Rows from block 3 of the image encoder of a small model that answers yes/no questions on an image's attributes, named by matrix and row number. Rows with one number belong to one neuron. Each number is 128 + 32 x the weight over its row's rms, rounded and kept within 0 to 255. All counts start at 0. Numbers have three digits each.
After each neuron's rows are labels from the 100 images, of 14976, where the neuron reaches its highest value: "strongest on" is what is common among them. Only what is clearly more common there than usual is listed. The data: rendered landscapes of hills, water and sky.
# fc1: MLP up (encoder.blocks.3.mlp.fc1.weight, 384x192), inputs 128-191
# fc2: MLP down (encoder.blocks.3.mlp.fc2.weight, 192x384, transposed), outputs 128-191

fc1.277:149140116074157121091118088103127106146125128124143141170144094169134179121154103153130148138131128180157134105111175154130099135114129156087088144163132148122098093099018093175109118132195167
fc2.277:150112161119126127124144113155171112104165100155072091159109105094087095109103115120150160136052171147107148162114151121087113120125146160083118157143193115104017108118142058160115096157159114
strongest on: sunset; desert dunes; red mesas

fc1.353:088192153104137040168112077091143109132112167122128127136061103163122132132131156163116087107104091101143110131159119116141128077112151140154110137115157133165170139154125101142145146078162190
fc2.353:144151126173141151109147105184122146106163058135150131091100084126072117123117145129102128131161118131132081108112120214130091153145169109123122104116155119086156114193136079120093115090163110
strongest on: terraced slopes

fc1.72:158149189117147153159107156118200133066144104095088135136190062140112159087133156115115118156150113172158124113146066106170091113111171113184137116183092060115088113163138103145139143246080157
fc2.72:146165142122141167151100158118170156195174169155093097129121116087135119143129127163096096089130135124156120142159061129037162116124108060134139139139104078076190156140089131129161141189120134
strongest on: night; sun or moon in view

fc1.204:191141153180143105138126101140155004101160133145150127124104059133084120145118150100148125120141132142140129137109056160150087128138162103156126093174156091223134117093120159107105043165138107
fc2.204:069088126184075162089193133158106162107144083070106178100077169099157105102090130146101133141106132071129112051092078134094075170205101165142137148127130086126143109138115150177139205120134169
strongest on: sun or moon in view; night; snowy peaks

fc1.182:088127128149080131113165159145134129148091067107182119069141104097111085147194124127065137127180208105099131071174121163086097183092123137132151140107143131184077133113128140129051125165155139
fc2.182:101125108140107196172156111092116158121153161098061121131128086108127174133171110107150079155137111183052161074095152136188129129100121099161101143142139215140138133114141124158110062089144127
strongest on: red mesas; night

fc1.84:149170078110130167173155107133146123156150140163131104098163125055048139074140101058162118127160121116112123114100109130141164149109155111032071122143127127087134122122133132115133108150169104
fc2.84:117089162140146111095113087158153099106124190108053135129099161085182076115144115127111125161110134112116085124060150135128119114133111180178114207143134120183174095146135186154111163102108126
strongest on: sunset; green hills; purple alien crags

fc1.33:095146154137200150081184195121212100127136134142105101120158130221129146171158175119203174129114128157091170115110102106145144094118145119152117114165081110125159132168109104116131121156109158
fc2.33:120110134131109157089177149141126139140161092091089163139114115138141122106145185117130103147113126050183156142151113113166106123146108120147130171173150151071155153113081120114132082086170072
strongest on: purple alien crags; noon

fc1.70:110076097129150122093151138132091108134131114110139095115075184134192025082138132158106130135092175179080096155141163084145131144142096179112123139127116161194189193092090134084086172171153126
fc2.70:071161134110191100155167153148091129087109156084187114101115110159163194160102143130096109093197117117099136140137081063129148157134079101140168109113100164159136140140110177073199112110088148
strongest on: red mesas; sunset

fc1.313:114146111110155180145120146147100110090126135112136138108076127079136146152160156158069116166099143117138113126171124121130102148191148122151112156047135094208174094152101111139127154073109185
fc2.313:116181107161123140169148064127160133045083152156095083071071131177109111151149143124122102117144115153093116052130129184141055153115194181135139112110157130177150069166164117134073122081124141
strongest on: night; snowy peaks; sun or moon in view

fc1.138:150183119102096204111159126177233105118102077147084101142120069103143139134157102132117125193114191114156156147160120132084084177154139130143204125137109068110116149128140076148149128189093167
fc2.138:100162067128130164126130166045126133173165079147088150103076151041121129139142119144087117134163107145169191106163126127110090111150140130134094164110138183052180143072124115092159065144140138
strongest on: water; night; desert dunes

fc1.115:076093166105078116157130137126154141108156109142112091093191139118148147109094125125118166144183160159122113107106121112117131136122059139127121130103112135182117092129073141107113088125144180
fc2.115:113167134090077129138074130075127108119156119141108127141153086087161150107126131154143120097111113141165124114142096150064100126125148130086152063135177178117098093115123109188139116178135127
strongest on: water; sunset; red mesas

fc1.307:069114141121136181141099137140105115056096144136113113108230082096130143157146139147087124134106152151136132172130133012112107081132096127112110139179118079123136198170118099140139154238132150
fc2.307:148091157095096162125156196104162168171155103145083106137164112071103092106136140152147161106127149065168132138154118089112086125130110133163153163106136116121097171119078093131139129185177122
strongest on: sun or moon in view; night; snowy peaks

fc1.8:124167080139090121151150159125104032147087131119165082129100103111143131166168140129165093110182146159099089091071149165133076096136140094091104148100157102165087085109089145167115106135148145
fc2.8:149111135120134162115170092188181147095091121146094178152107138150121108108112115184135140124130139185123186031084124132183092153126134155097102141172139068108085134168074123139091183121100115
strongest on: sun or moon in view; sunset

fc1.144:190136093084117105126166175139130153125139186098083117104122101132110112090193152105123140179209138174107122159149100114119117154140145081078122149148098101116102066126153147173120147095090148
fc2.144:117162171129141156144144088120186101076134104138078078151115077122117133123164141120098160128141158149157187115115131118103123104124077109097170182165147192133105122109102124122105150110131062
strongest on: sunset; purple alien crags

fc1.207:132116149129200141100108123152162029153126111148138085081166137172135026127139108128132121160086133172129090122115160094102075163158107159105110138188127146094167227099137121126123082186133124
fc2.207:085152144207132155128149118119120123092091135095138125100070142138128114151132131114095128131169147149083122097117085150170100150138077115146146080149132116143190110132156206127168143008108133
strongest on: red mesas; snowy peaks

fc1.194:155123061141101156108115123146139147096129097065159132106118182105155109075133112118182140122186167145070118143109122130126131132112141062091107126059105122161149118121119107126165093120151118
fc2.194:087158160104164120120162153131113155122143196089112133097118114122183148121099120145136047093137117121096140105168099078147093134127102091197119188081092129157143192152076160069119159119061111
strongest on: noon; red mesas

fc1.157:107143180118103175132124083116138136085133141132124117126179098135145145143141133099119112150118155161133181132124074111148099137165144149189163144137156101135050189170162131112118124174104132
fc2.157:159101145057163177127115123090109113177165111167097098160119114124124124133126114100095168111082136147155144180135130163085136128117135091170132154116131116086135192109117145159136109126124068
strongest on: noon; desert dunes

fc1.1:140140097138098132123179124132138142135148136117205124110057115095139141110175120155104108159143133074106164095125158188174107152116154152095140122081189170182164061163131111116126118106137141
fc2.1:113090130112077161066161152122095123201142081133109152118232130086119050115139147175136168186088152155196058143104121095120107107139141146164149159181115126102159160064106094145169164179171119
strongest on: snowy peaks

fc1.142:096170105099110147113153152154136145131123069112170124080114158099129126161143091183170092135127127076107128057138183118096048084066106126085104157057162152120142089088113117114143130107145152
fc2.142:140134139165094157097158132124100163165086091124106195130129158153139085082109155162108165142102131108179155085097113117087064123202147180113078145179113046094123122169107128172118173153157102
strongest on: sun or moon in view; sunset

fc1.127:149127198205168127157142157111103142104120128079139103107138022188162124188122100149102135094149124125156114186102142147151119109129115119133145153159133080111173067159139147142119124145117145
fc2.127:111109135135199136159152147152102127152104176154080103083175119112112114173151118165140073106086134119130111099124120110158109126059170138092108134110092118137114142176108118105088200141055130
strongest on: red mesas

fc1.46:120118113136146103155147112103082122128151145078124105156128073197125120149145132119129156122079121113156135181132157130189183160082109104150169138169142048088194164078119088167122178116152156
fc2.46:131135165153180134134159151116152173123134132149155122106137116141139083105177144118148143107129120152137124157142162170167118138047141123120071120111102118143175138173163104130136101102120107
strongest on: terraced slopes

fc1.375:084158148142113156148098104094104115053147190119157089162156145159188136088104152115097157134132159094117115155149127158170155132086100133188199143133151139086074174187099115117142193175075108
fc2.375:164100133102121111077112134134119107120104128145102136145174079121109113169091131123117165151088151125163123225076148133144185150188103109082096120168123082071116140151092073139119133169094070
strongest on: night; terraced slopes

fc1.163:104073166138105126134183126147108092108082106161111100036169144156089129139149103121101149108091149191110188089141148090086161092089131088114087143171104150139109202069154124153150113194129127
fc2.163:100177162152138105124159118073109145103124140091144165119097120196141141145122119117104127153194159069152125152129072087202167107163062089080172088156158179166142149069158161149183104044118123
strongest on: noon; water; snowy peaks

fc1.54:141141115145089126101129155180100078174160148170202117146161100148073155159106080173146137077131111162100164144107141144112132118116166059124128107129167128165148129195127101131098129176156165
fc2.54:085107148195124124060132170157137160154116108078125175132164160141114047081120138104155124185105109083173121120102151132162069134157147188121171165166170055111069137112092154103106172142171115
strongest on: water; sunset; snowy peaks

fc1.211:108161133107074105152129161173159157172081080152184128112132088119141136186108170104183106115224175172110118088049147145106135092154057098163141166125143096199095057098105157111136117090147138
fc2.211:149125142170100150104131185137158130138108104104089216141198158096108113077121130151130146149114153067176153113081125105146066122147119177123122146191111095079104121153090102151126167146152095
strongest on: sun or moon in view; sunset

fc1.95:121151139165127178124128104170137122080151166119123113097117082178172104124190124114124086193090137084148146106089123098138108129084155051109092174114129103127085157088158126122199124149108138
fc2.95:075117141089174137161098168092155139079168166089128114137083072140155138152102143143156092114152140165097088169126135142114211111097101093131126128109137127092083169166117121114151111183115127
strongest on: noon

fc1.334:121102157158123166149119151109178159085134131172114098099211108088120104117131121083154108125186176162105121200098126114119129117127089125071064160163084085133142152136055169116113135188131148
fc2.334:109168112187147134172119162147092135112187090093174146106063081150131178143080124125125105119197117126125142078055096139153142128166062146175075057136107172172119118109156171138142091051176150
strongest on: sunset; sun or moon in view

fc1.330:145149119157108101110093143109137160104129133082109099139152028166157039132148102130093127076150144100113152203123029112122126158111145087130130124118142117106192089144152125124095103124086132
fc2.330:063163128227171175077106132111109159161135115133126169121169118167118152162145128137137050130116153099130105102125098145130118165114118089120127056127105098162142117184140151151120086175137168
strongest on: night; snowy peaks

fc1.79:210155086121173155195141126107163158122164173106072084156161099096140117130175161139117044195090127091107148167109155098158073178145135137107155142125113095097072115195147145059118125144107085
fc2.79:128081107087170165168120140105136124175188127132093127098126073125123116143081136136096145093119184125175160113178149100062129121143087124096101148132125106096147159124106110129107138155130139
strongest on: snowy peaks

fc1.212:128133137150190134130148142141131034141087131144089115084174108166118088160216073109123110171070151108095158127086133083107111074089090101107139135179101164156155200138139128115124105201106114
fc2.212:129154138165084180104207129103119174127123121105068150169126117147139124131147111139110101162142155118119127173110111112211114175127120092147175153142178186120153136095095149139165116074146101
strongest on: snowy peaks; noon

fc1.78:162114168206178101112129134129144108108151173111084134136118082194154138162112172120128166099127149150111139178076081108107141142096087147147171132160104149107149047155096145123106123091084089
fc2.78:110124153138178097136115178117106126175150100117160142119165109154133176118112159084147124120140133095151110096148086082157100118123145176106042059105080097229138120170172160180143150137089151
strongest on: night; red mesas

fc1.133:113122127109151103148098120095076113166087132161168160041135130115201131099155139152114151107167168129146116125111177129129142190099056172174177121068105179159172143156086194162050161113117079
fc2.133:157113103124124136128048076131123063103095104192139135133156170122115091125153088135107183132048121135110111095140183134102108070154161128067098136162171096094124118152169092138120116093088098
strongest on: water; sunset; desert dunes

fc1.208:073108178103076054102072115108144149137085129099158112111144051176137148149122130093135135108175134147151154227157073126084093111146081162119172164166139098099138079174129130194093063136095197
fc2.208:121117110186096183120103078127088158106056093146108167105180145100134144145158105151126102152064158112121078173129071152161061165118200132116135116108142134151163092156156070140113134135119148
strongest on: night; snowy peaks

fc1.361:200157099161129145141141104139122139131127147111145139111071157138087135146129188212117088169066151085142089170098148156117088137157111132158135145058170163047122078121118173085117124026161161
fc2.361:101134138193041126088156131166114143074169125104078177156153121121130160139120120133102081167131152143126120090104080133186083134134133157095153124114113155134143102120097147163085128046168118
strongest on: snowy peaks; sunset

fc1.132:128142143135109144076114140137139171111073089148087136105204052149113158153098082086149168107199153198086135136138118133102100118165123130069140143127101079125152060133120089162160098223123106
fc2.132:122149122134048143085144150105111131163125161139095183125193138045134121118156158161116123134088135101131092104140128103160083155135133135190164136142112123121195143110160147172157130123136106
strongest on: sun or moon in view; night

fc1.39:069149123138145186123166183172142159059129151122139104136160128108115168139158135132181099145155132160093119110148124086134074103177121091092137135115097102211127163139112105135170138190121166
fc2.39:103127137106152147161166180138144116185143094106171111089156136132151151126119133139126142088185147047162124126126122112152118122115130191140111173144081103141150156129080124076108172156099162
strongest on: clouds; sunset

fc1.35:190153135115164147170212133104114155104181152119079119147147038135120162132165121112111114122136175117144136140090134044155136147102142090098134155101122065133087117134143195103084180190179056
fc2.35:129074152088134145135144140119116092204164159157099127179170078106100077177117133172106114117109142141156159099181082098055111122142110101135134150159117115137121162119070128114095131175158135
strongest on: noon

fc1.374:113168154077078155147129127106162161178145118168115122121163078079110159068160146083090119087113143120167063168147156141137147178129103139085065143168144099126156137107039085098100148185174130
fc2.374:088130114189150112177124130111118117080148185063153139130058105129135147120130130087137148147152124141027140093079158177180131125137120164142104051118129161164121069107194149143118081067120167
strongest on: sunset; sun or moon in view

fc1.359:156147167136148098123151191151107121116122114145127126096175046190099113180152123131097083098230162119112142139101148143120150117140080119158118189136180092150103144117107153106116107134117122
fc2.359:121136188199144118079138166164163102119140144074109174118165146063140107118183103139150098175082118149113082148125157154129173126131158172167107151158110087111099131163103108102087150144119140
strongest on: terraced slopes; green hills

fc1.251:137085229119148106101133141126120106154110088122096133169146068207158187137115154177124129133143116151120150094151045131116115167108182101203158112194142118155052108160141125158129130135096126
fc2.251:121155094095120174139137145096087173162141141146155108120121119158139113144114124120087122135138094134147122155150091135141124098162127100114185169068120113175170133118102175119147098140077172
strongest on: purple alien crags; noon

fc1.156:095118148092134142129156160140193100060122137224083088157089144180074111167155100213129063142121152083134154094198104119152130130112142118144148153128161168167100121125092082148180135149142090
fc2.156:094133125167061166073186160055155122127148104069114150105134112127145076126126128132107153163156126140124108145124153089152161134178080172165165131159139115118155106069108112127146073101178158
strongest on: noon; purple alien crags

fc1.42:143115115096100198122157085156127137104160144123147142097160133098078148190123184108145137158152062103101090083152136054153173106124114156158126118097110102160030111116112143080126099153127126
fc2.42:146116158065097133143095110134151098135111145151110100170133119132122157107116109147123119084132102150116114145124122162089159151182124071126101124160126135099123135098142153194183116129157110
strongest on: noon

fc1.4:158154136110137141149152136142070139124105146095096094097099101134137148111158122180114155137133171169117090187074125125045160148115095108125128120170148075115109130117037105176078117131184134
fc2.4:070174132136154095069147156126122177107171086110164153113132131161140115117135171077160099130191142121146160111112114094214082155145122141143164094116156161129118127089140111146122116138167090
strongest on: sunset; sun or moon in view

fc1.106:113138128155095090120091139201074070100139160125157103162085132111146132176088116180132119127149142139108179125117130157108143109148106092179164089125155124152081144126150172076106129180137077
fc2.106:150151132098105130108113159034139180158165104123134184106132113148113133065116124093129111163158146097165065125173125056117134133131058117103090112142178107170098172083142189150158120145124159
strongest on: noon; red mesas

fc1.24:172153096203154161138143135125080149079143174120129112166179122199134159148102138191152149111100114159110079147161165152155158124139165141163125116098119140106142073139120165138148126116114160
fc2.24:145145114124217130180153141191117094083109149135149081104140089169103138190115154158128112050161158169111091109100125096103127095119132102156132079144096086159115123192168124119082153121071167
strongest on: night

fc1.295:081117149129136134071099115175197075103131094149127121151137127150145163145137102148170136133109136122085156084105126139139083166179115148123141174167164120148157218093094091082123129205133171
fc2.295:109131114205142185115167058164131116096079111136126117129097153167104115159151128108084145137124134122090151086074098150168078125146099142128134116185128155087141059111120163110130114029125109
strongest on: sun or moon in view; dark volcanic rock; snowy peaks

fc1.100:098151144101231162094122079155171113161118080184084114160135084162150134175143166087119115169074136111095128166105153069106086088172107082088125209131110066114152171152106126110136159125129157
fc2.100:121110112170094145092214143108112132150141133103108150125123144078156060137158130121073139142133123065148099143129119135160089124138133145190105149162130136120206096063115142112171131068158106
strongest on: snowy peaks

fc1.300:134148152103103123112116149176128117075121123161100090155087091130148113129199109213085058177084168097130161104120090134093073088151177090118126135116136080152094088139104179124100171123112139
fc2.300:152121073139178161193156103107101132125084135160110098112109170166080123210128129133071150133137143101115159120157096149095114124111088121129125174150081160116140124153098120135109120101134104
strongest on: snowy peaks; sunset; sun or moon in view

fc1.206:183144165138170137139168089110162143099156118121089068160204169194101151152089157110132212126059105167121121153134156130112138154175119110139095167127067127084103093149143103136137111088122129
fc2.206:169100125028148102130123090152121072079122132153147112168096086144061135176166127070149202104182123177133141096144159093107153088102122112104120107159140165121138113126186168144121104103041081
strongest on: sun or moon in view

fc1.261:084140119135148088118149142081127158173111110170128103075169055137144175087155124123168131115203138147120158132093146135148080132105124103106046140152132122134143096133099132136124111158183125
fc2.261:144130146106170145131144097166177120084138120134091107125147098109075137134138099117087178141035148123129185119074148109130145111157146181090066146185134117092092098173160062135097126108140132
strongest on: snowy peaks; sunset

fc1.311:106147164132149165117136130149170159089122124045100138126159111147124152200133115157150123162147111199118128164104155121069079119136108144066093151173142137114136140125055120132086110130142159
fc2.311:078147157197178121177093166201156144107190092103140129081040110143112182116086137139162151090156100131086145091119135133117107133116142185185116115104106099160071159170150127128090119115144153
strongest on: sun or moon in view; sunset

fc1.351:177115112136157156109106121145124157101168127148086125144155128132140120090155153150125096160055155126149148127131153040120098109135146128105115146111125075107120153124119221128112159182104121
fc2.351:151067155080161167134092141113126125193143111148070120186139081112106124149101118147093149112134156074182113124144088080096086118164107111132081135176158173118134147106095136159111108143152101
strongest on: sun or moon in view

fc1.199:145115073168146126140136128160127125135134136149174094146140108166189180121135185093141059142101189125112143171130117101129060156124139143110132164111123084107141079159107238153126081137089147
fc2.199:144191110120107160192131082071099151110155116132121124130126078081128214130129095106129050163141132221117150118169168138119144142141125119114141079117177211151105128056116096156116114094174106
strongest on: red mesas

fc1.271:166186205150147164145133123135119156113143144106084120167102093194151089164126138140138131133128148114109106200107121093162135149117113079129120149129106088107126109141110187149122149133124058
fc2.271:080093111125158153143150154105094159127152177134110138117137081049175138172167130169131075116153169192053102134151120109118096133072103095150140124144148150165155182140136111105071147146108159
strongest on: terraced slopes

fc1.331:097097147085152192110139144145124203154122172182142136140161141121110160123120161143126122144120135138149099204144175102092136163129113144133147147102103145098151101131125173134149122122105092
fc2.331:076079181108151114090142119161126098048120134078114165175138123067136094138105108139125133151123127125055106100084151106116069144170089163181137099147123144164122119110169129092114153097174152
strongest on: snowy peaks; night

fc1.329:115100106176163157077161115124114177091085102094141116170146123168075149149121131159178146120072091229162157167132114134083148076108141099120087098102044193113112068142149096163209132120092113
fc2.329:119131054101128113121110125157092118109102213136159100104154134153139129165141164148109115107143134165129166117149107063149117124120138086178160150129081083139221138148146165121111121122005100
strongest on: noon; water

fc1.89:125147128210201147086166112115085099089161074168089065126101100170139133123138100156149111134082172125118141160109176149175139128123125071176145137095128126150134081150121148143121113094101098
fc2.89:108074182146159121111131154125092132108134214143119155105130108049140135176114117192104046149114129101093093077098114084154083107128152187164115155152110109174105126196121145125117216120008160
strongest on: noon; terraced slopes

fc1.64:135141121139066175089124135166122172113141113087149115139183148139108146108132137123072154087109077181124158140108172132128159175167150105114153187132109114128128083107151082089177125128108099
fc2.64:165174160068101088117136084128158069075070176108122095162210142117109099167156150121158156116134126151127124094100173100133089115090112075163203116098119129153151129149146167110148120119094093
strongest on: night; sun or moon in view

fc1.358:149119139117083161137107127122125138080121192129137139137140162107128081111145109135143116159151138124128110105149181025146178128135148136145145141116131084162043184129110163094096142180146124
fc2.358:162088152091131158133147126117127108153160150152056123178176095100119103145115067159140149129111139123152132139130117121077127125165122088110127154146180175084118157139099142148162100153151079
strongest on: noon; desert dunes

fc1.214:060108127092075094122126081094107130126089123139177112101145089177140116150142125100138159131255152162152166113130092175169124138160075155112122149130124111255124096105128153142109121133089173
fc2.214:172137130177077218124129072107125146123089106179065140138147156124126172083184147151150145155083136106120137103140092174189053111093183122136165148129176099101140096144151086177125143096177104
strongest on: water; night

fc1.145:121133116173100130095095131124101151151133125139148118077154153161207119069112153074126152114152105121054151148124092170121109102140095097140156125106116118136238122157118120098163115168071135
fc2.145:199148099070072126126094078091114124172120138181066097149206098105107145156144126127144129142097116158156147106217141134058095102134161093092155129133134131107095172115100065143106076174147097
strongest on: water; noon

fc1.63:139138106163104113098132187134091128115122129122175075111089154106163102132158136208085114136158180123117154107115134170126134152123106131141116111061156165157139075083101154103082120036176138
fc2.63:146100138081090149098132144097115113231136137162138148170201084087131117111107143177133133143107129146192136141177064067079144122154132116082107137143128127091120198067086126169169138220137107
strongest on: snowy peaks; sun or moon in view

fc1.335:203138121158131132097142169141167142130161135089148090193075084143143140137209120157103113159100165202107188176093147153084117074156119120124146123079147151117097085112115138099075142117155093
fc2.335:091163092104128162131200184095128153184148117105092183137161076119171164149062121132145120151170126100186171129129122099135125132137069127110077129102142189080133184124071072142154066179150129
strongest on: water; noon; desert dunes

fc1.205:126112177110246146125139150101124118148131171133060114165126140190105088068207135142080157200022137124139138154124140084098161141063101118098086106173109160085158157120138108149110110117105155
fc2.205:094185151154135132141187157104151145118084179104089155158142101151104084145191102104147115129175149171151159116133151094180056155058086137142141193148142135147137183151125103079057113105112087
strongest on: purple alien crags; noon

fc1.279:111144159158157162130147140137125125102143123105121127116156022106146143184163092093130109084169134099096142172097128157145143160078101118126137117176124097143134074097110157114109139150152046
fc2.279:111121124168154162111185154125092148160123162092096140118192153084128140145135149181084060119105112101116152072099125056171089131110110174170130177176071131156133161167078149085121201099097078
strongest on: snowy peaks; night

fc1.237:120133148111131111120138228097179119108165084133120105112142147155133118139165177129162109113167173169140140098127131054139151126130081124175069159137146136133086103148076145071111102145158134
fc2.237:114150113137100156133107122113161131141168098138097132181185105066141102118143120129165092159071140137156140135178139135123135135102169193144113098114146115083118153081104089143089159184205124
strongest on: overcast; terraced slopes; green hills

fc1.325:152091112138130121129123116140139119150162134116196093074107177124125124138144157104110151095151127125116146166106098127158131110131095116151149125154122131132194135124083196120090082172130137
fc2.325:129181175122074152135118119125135098129131103132083164121184141097098133076178105108169127133097168088127121055149133152156125165100171091120126100127169161124074192160141062173067105091140086
strongest on: water; noon; desert dunes

fc1.7:083163159092173171075138136130135110105125137112087093151208140172110099131157120095156104148161108142090143117150144071107090070136155076097108172183083070147140155095121083093140123177099123
fc2.7:113128154134142158130110135148135099110172080130091134113053060104099135136145105122130162111200115082137117085106124185141109108149142144174144086191117124135147119116107146087075122008152133
strongest on: sun or moon in view; night

fc1.109:115140123099183151143113132134195092131119134150090112150239137164087121114120147103182141141093120146148087148124106072100129138099134111101105122235066120082132208131127125117121131240145101
fc2.109:105136144198103158112177107121118129088087164092092144145129163123115107176134128128072112133106120135113101119076079164142111152166114104165148118171125136132182069145110155134121143000127116
strongest on: dark volcanic rock